From a checkpoint of a small multi-label image tagger.
Model: 64-pixel images, arch vit, norm layernorm.
Training: normuon at rate 0.016, 14700 steps, batches of 128.
Data: trained on reaction-diffusion patterns (Gray-Scott), 47500 training examples, 39.6 epochs.
Rows from block 4 of a small multi-label image tagger, named by matrix and row number. Rows with one number belong to one neuron. Each number is 200 + 30 x the weight over its row's rms, rounded and kept within 0 to 999. All counts start at 0. After the name is the row's rms in percent of the matrix's.
After each neuron's rows are labels from the 100 images, of 14976, where the neuron reaches its largest size: "top examples" is what is common among them. Only what is clearly more common there than usual is listed. The data: reaction-diffusion patterns (Gray-Scott).
# gate: MLP gate (model.blocks.4.mlp.gate.weight, 768x384), inputs 0-76
# fc1: MLP up (model.blocks.4.mlp.fc1.weight, 768x384), inputs 0-76
# fc2: MLP down (model.blocks.4.mlp.fc2.weight, 384x768, transposed), outputs 0-76

gate.364,104,172,193,207,186,243,170,221,194,213,226,232,211,172,199,158,176,212,215,164,198,238,206,235,197,185,219,186,192,250,253,173,199,251,224,155,261,204,190,191,171,184,166,185,185,188,239,177,224,257,197,243,186,272,202,209,176,212,199,235,247,205,230,232,203,184,192,227,212,188,238,224,177,159,196,140,147,175
fc1.364,095,143,189,186,149,220,189,134,202,227,194,167,176,209,229,223,246,192,197,201,210,202,174,207,194,166,218,209,211,210,233,221,211,186,251,227,215,218,159,228,211,175,184,170,202,188,252,250,203,200,181,266,165,209,200,171,203,197,214,195,236,154,248,215,251,175,221,215,232,169,185,176,165,202,210,170,214,225
fc2.364,070,202,181,262,188,221,224,239,172,161,172,212,214,189,208,193,206,204,192,251,206,180,173,187,204,151,199,210,204,171,222,256,213,222,113,218,188,175,196,221,184,242,170,201,254,239,160,218,238,205,203,193,211,222,167,222,221,213,186,210,185,235,234,184,184,254,206,133,243,209,195,250,128,199,207,234,173,169
top examples: pastel; grey

gate.727,102,222,187,172,125,193,187,185,208,154,207,236,182,264,190,165,189,195,184,167,181,191,218,210,150,217,163,220,211,189,197,225,205,137,192,183,246,183,227,252,172,191,173,184,217,234,188,188,153,254,173,206,184,166,259,210,180,176,218,206,197,196,185,215,242,216,198,128,196,216,202,234,240,236,187,169,182,169
fc1.727,098,230,207,134,221,207,185,157,191,212,214,168,167,188,170,169,159,203,232,265,232,254,196,190,239,154,163,162,212,256,206,191,209,151,181,211,274,191,210,178,180,191,249,219,202,191,199,170,174,197,194,212,183,226,176,163,239,226,215,226,176,202,206,211,182,218,143,178,163,190,215,203,208,173,209,152,222,187
fc2.727,077,165,190,179,232,200,238,206,244,187,225,163,171,179,232,235,213,254,178,152,188,221,234,230,196,121,218,203,227,219,128,224,202,220,181,230,182,181,211,234,240,186,221,187,168,163,236,236,213,180,193,211,206,174,179,160,175,188,237,219,176,232,186,216,206,201,205,215,159,216,161,235,217,234,212,212,190,252
top examples: pastel

gate.19,097,225,196,188,191,234,234,206,216,191,196,194,187,198,212,149,169,229,192,206,204,80,246,222,220,247,215,193,162,153,173,153,220,219,241,192,239,250,201,222,214,202,192,153,192,235,174,186,206,213,162,237,175,163,236,224,174,189,215,229,169,198,189,214,259,153,249,176,195,185,299,193,167,193,200,187,198,204
fc1.19,096,203,164,220,193,230,190,212,218,196,189,215,196,236,166,149,135,226,269,219,182,166,225,171,211,239,205,219,156,160,199,178,175,194,235,195,173,195,206,226,200,165,195,208,207,213,220,159,230,177,197,177,126,201,191,241,147,204,195,205,186,175,175,168,214,186,239,251,175,210,278,191,192,197,188,194,270,196
fc2.19,062,201,169,235,233,144,243,169,181,224,208,130,161,177,198,226,267,216,196,193,147,230,186,226,195,189,208,158,207,240,209,154,170,243,228,180,149,157,178,205,176,190,227,176,188,208,184,194,163,250,184,203,176,238,204,238,230,223,231,223,234,180,257,240,178,216,198,191,213,227,167,244,172,259,218,244,196,245
top examples: embossed; earthy; feed 0.058 kill 0.065

gate.575,101,143,203,116,237,183,217,198,230,244,190,210,208,229,169,215,237,231,185,226,166,209,253,226,207,210,228,234,211,207,214,198,201,175,248,200,187,193,186,178,253,181,174,183,218,203,165,238,222,240,172,193,171,231,193,174,214,190,233,204,201,229,196,178,182,167,188,224,155,226,237,163,183,143,212,170,247,194
fc1.575,098,191,173,198,242,229,186,215,211,180,194,194,169,195,168,212,179,180,200,199,200,179,234,190,209,230,181,216,189,198,145,252,172,240,204,202,233,153,154,167,259,214,194,184,149,197,258,169,237,207,175,194,208,215,192,200,193,214,245,220,248,154,180,198,205,167,192,189,228,228,264,239,169,162,181,180,207,186
fc2.575,096,179,209,162,162,226,206,208,201,238,185,222,267,227,175,243,250,203,225,167,150,201,265,209,228,221,224,201,197,230,227,145,200,212,266,190,167,221,222,248,186,173,214,185,177,188,137,192,219,164,168,203,181,135,162,222,197,182,188,197,186,209,216,186,164,218,236,194,176,183,197,227,192,191,220,214,258,133
top examples: pastel

gate.544,104,207,221,185,216,149,210,152,168,205,191,186,197,211,203,187,236,231,246,201,206,223,210,177,162,169,195,192,187,178,208,172,192,180,123,241,212,207,229,181,167,130,212,210,231,180,154,221,233,200,203,222,245,153,162,201,183,181,209,229,142,236,231,156,207,206,207,172,198,217,176,202,211,168,206,153,184,200
fc1.544,104,214,183,206,199,272,146,225,161,172,177,226,179,239,154,205,219,201,231,218,260,169,179,190,219,196,155,205,170,184,247,270,270,196,271,198,168,221,176,190,202,232,160,162,179,187,235,217,134,175,215,189,201,178,231,209,145,199,210,246,180,192,204,182,144,189,212,198,209,216,201,150,220,163,187,249,212,125
fc2.544,142,172,243,223,178,184,172,181,230,248,204,176,243,153,264,219,188,227,194,199,174,166,196,183,203,183,189,146,214,227,203,206,155,264,122,226,200,188,226,165,187,200,188,232,199,194,248,174,213,223,242,207,196,251,197,182,237,194,234,236,204,188,161,227,213,242,244,186,206,178,263,220,185,188,220,251,191,201
top examples: embossed; feed 0.062 kill 0.061; feed 0.078 kill 0.061

gate.608,097,254,203,192,225,206,180,236,282,215,256,219,181,230,132,198,151,201,257,173,200,208,154,195,184,236,178,231,192,193,172,213,196,187,228,203,169,195,186,225,167,209,250,226,207,202,187,262,169,179,218,172,182,205,163,169,226,224,184,192,223,185,200,176,213,219,184,195,185,258,229,216,231,209,247,204,241,185
fc1.608,098,227,189,215,172,144,183,227,199,199,153,226,229,210,174,191,137,138,227,243,221,187,189,220,233,160,181,228,193,193,249,177,208,183,248,202,189,220,172,171,149,199,197,176,153,222,197,218,195,220,206,176,164,187,214,247,215,203,174,152,174,200,144,198,210,253,218,188,165,129,167,238,181,225,193,221,192,207
fc2.608,077,206,257,216,212,225,208,212,253,233,201,204,194,223,209,203,241,187,222,153,240,227,196,174,218,220,231,247,215,237,228,188,189,217,157,187,207,184,233,206,219,216,242,199,176,213,227,194,152,217,219,201,228,154,149,207,184,185,243,240,183,178,216,192,201,180,175,208,228,169,215,172,169,198,182,179,186,201
top examples: embossed; grey

gate.653,105,219,188,178,234,209,179,158,204,208,159,204,173,198,192,231,233,193,171,231,198,193,212,187,202,192,232,206,178,189,234,216,230,142,218,198,157,205,171,163,201,225,157,227,161,187,265,173,225,181,163,174,244,219,250,223,157,173,212,228,199,225,207,221,228,222,197,185,179,153,191,177,150,208,239,234,226,182
fc1.653,105,209,174,214,244,245,209,156,181,222,176,184,162,173,195,208,219,196,177,244,207,246,172,195,218,201,205,190,171,182,234,209,241,137,200,186,132,219,178,146,191,174,159,235,141,160,252,136,193,205,207,202,223,205,253,213,185,222,187,178,208,189,198,228,180,259,226,184,157,172,170,219,160,213,252,221,219,169
fc2.653,117,250,190,225,234,218,209,187,219,154,191,212,228,226,194,148,240,240,280,234,222,239,227,193,218,238,162,128,211,216,170,227,201,222,200,226,206,172,166,208,198,219,195,243,162,197,203,235,162,218,208,163,183,178,185,225,264,194,199,156,152,193,194,172,247,161,252,216,160,194,260,180,148,199,224,214,199,188
top examples: embossed; pastel; feed 0.078 kill 0.061; palette: grey

gate.50,098,188,214,197,205,226,150,151,175,200,183,238,181,169,193,202,199,274,198,222,183,195,160,191,203,199,148,258,221,148,166,181,209,237,209,177,152,210,197,226,219,172,169,224,246,196,197,215,179,209,181,217,191,208,246,174,253,158,178,152,120,204,179,165,203,164,260,224,241,156,233,217,247,228,222,202,152,248
fc1.50,093,202,183,234,158,165,233,184,280,208,215,184,212,186,294,185,182,170,246,147,189,218,259,185,195,249,251,180,194,201,211,184,195,161,216,206,213,198,232,182,181,177,210,189,198,213,190,195,227,162,172,183,200,231,166,232,164,238,293,231,171,189,263,191,203,201,184,146,211,220,212,195,203,175,248,239,220,153
fc2.50,111,272,181,243,193,204,203,250,164,230,242,219,181,201,161,234,191,178,167,214,227,231,211,212,189,205,187,183,220,202,216,164,243,165,213,194,204,179,183,129,248,215,228,157,235,190,211,265,212,223,188,197,190,217,183,191,142,174,159,215,219,169,197,190,150,172,226,198,213,173,227,215,202,223,192,158,252,191
top examples: embossed; feed 0.062 kill 0.061

gate.318,104,206,199,183,175,218,194,193,219,234,205,207,154,184,229,269,226,201,232,166,225,229,251,162,149,225,213,191,245,189,227,171,196,204,209,186,201,243,192,162,201,207,204,138,214,231,202,211,173,228,146,237,180,192,206,234,191,197,209,201,222,236,146,219,181,219,197,220,160,228,206,165,173,220,229,242,229,163
fc1.318,097,217,208,121,200,233,203,223,212,193,176,190,246,265,303,194,234,212,167,243,173,188,208,183,206,241,230,251,182,209,212,178,197,166,175,165,167,187,168,139,196,151,235,196,247,194,154,196,192,207,217,199,194,184,187,145,211,238,209,186,204,150,162,195,211,238,239,186,153,240,184,210,127,232,221,248,186,177
fc2.318,089,154,215,197,225,142,178,211,175,201,257,158,172,187,259,258,187,166,211,190,188,205,161,168,241,243,181,224,175,187,222,253,196,201,193,264,223,141,206,178,200,181,197,210,205,172,237,180,222,212,230,154,202,178,240,198,158,223,175,225,206,215,193,220,236,205,131,193,184,196,187,190,214,241,199,219,216,264
top examples: pastel; stretched

gate.261,099,198,165,175,190,197,257,282,170,193,200,206,223,190,207,206,232,180,199,214,275,167,196,252,202,219,219,224,187,166,166,185,203,209,228,147,145,293,180,200,169,213,184,182,218,179,148,152,215,188,205,185,229,204,246,197,163,181,231,210,198,164,169,195,182,199,208,218,225,192,209,173,215,239,184,162,193,160
fc1.261,104,174,206,210,205,191,220,237,221,283,203,180,224,225,237,160,267,187,234,196,230,196,236,223,178,183,180,188,230,196,196,197,196,224,215,189,224,267,215,188,154,167,194,218,201,208,190,157,162,169,212,221,249,178,171,217,177,160,200,240,177,190,193,198,170,133,266,191,201,211,234,183,197,243,199,210,186,192
fc2.261,110,181,172,222,226,212,186,220,188,116,229,229,177,183,218,210,181,238,213,156,197,224,198,161,226,185,206,210,207,222,194,218,168,166,174,230,186,237,214,208,244,205,248,158,174,207,250,138,209,204,161,184,212,102,170,247,174,182,205,206,214,163,206,199,204,190,184,230,210,199,211,188,184,283,226,213,209,168
top examples: embossed

gate.146,093,211,238,164,222,148,208,216,174,194,173,229,193,207,234,226,134,195,164,195,263,244,182,168,192,246,136,267,222,193,230,229,214,235,146,197,191,237,182,188,190,177,197,178,210,201,156,212,178,242,252,183,159,230,176,165,198,217,189,226,220,215,191,168,199,217,194,243,210,246,233,148,238,165,185,272,185,148
fc1.146,099,197,216,198,263,200,218,211,235,223,212,203,214,201,142,198,209,256,227,191,221,201,183,201,204,235,170,272,226,234,141,209,153,191,176,206,182,229,205,206,216,180,221,199,188,230,216,216,226,251,255,194,189,207,223,208,259,212,236,253,191,230,215,199,234,227,204,184,172,186,182,196,262,172,130,191,179,151
fc2.146,048,187,198,187,212,207,258,246,210,234,206,192,201,198,243,221,208,208,206,210,203,231,254,244,184,159,236,197,173,185,195,274,191,237,197,189,217,169,135,199,217,213,226,191,155,220,203,174,242,196,158,226,168,261,192,182,160,186,223,208,227,121,188,125,214,198,233,214,212,238,207,153,221,244,173,273,179,189
top examples: embossed; warm

gate.631,105,230,207,226,174,184,237,180,178,119,168,168,185,195,183,237,198,183,190,233,240,222,259,188,238,214,233,215,229,215,200,220,187,191,215,245,156,191,208,203,237,249,194,196,186,258,222,185,258,212,205,213,161,222,214,234,224,177,195,277,163,200,188,216,173,230,217,160,214,164,202,211,197,193,171,201,198,186
fc1.631,104,254,192,194,227,268,216,171,203,162,171,230,217,172,176,180,208,166,244,196,220,136,201,250,185,176,167,191,235,204,160,201,225,143,228,172,191,237,206,217,213,166,186,171,256,171,183,280,192,168,187,208,203,191,171,149,168,169,206,198,171,184,193,150,209,186,198,248,196,166,185,166,194,182,156,153,234,198
fc2.631,142,190,160,148,217,184,250,224,155,236,190,177,194,168,228,205,163,213,166,176,160,220,166,219,196,194,191,134,170,176,195,194,196,256,217,189,188,186,181,222,221,189,246,172,172,129,234,153,152,261,204,245,219,235,149,229,221,225,234,209,175,182,208,216,208,247,242,151,216,179,228,185,193,187,164,182,250,142
top examples: pastel; feed 0.046 kill 0.063

gate.349,103,209,164,188,220,172,269,239,126,214,208,167,183,151,236,223,237,204,217,178,175,173,230,184,187,241,223,240,228,184,216,206,240,227,204,155,147,201,171,191,169,191,187,194,190,226,232,167,207,249,208,262,176,203,207,205,192,197,213,171,191,174,241,226,216,139,213,133,207,217,227,243,193,231,221,227,206,195
fc1.349,096,250,208,227,206,272,149,178,193,166,188,219,185,216,184,236,122,244,236,218,197,237,188,196,179,185,155,198,159,251,220,175,189,223,174,253,201,180,185,204,184,175,180,192,236,180,181,190,195,151,210,155,210,222,165,197,181,168,209,234,216,181,217,143,179,222,195,175,201,206,176,202,181,236,118,216,155,210
fc2.349,052,202,196,242,163,204,182,237,146,190,192,223,197,179,207,165,213,181,228,177,176,200,184,174,220,172,222,205,217,216,209,182,237,220,197,200,165,231,250,214,226,270,160,189,249,199,200,217,218,157,232,212,174,255,174,226,172,187,198,159,265,164,203,161,222,189,198,146,187,190,218,239,210,239,203,198,219,239
top examples: pastel; feed 0.022 kill 0.051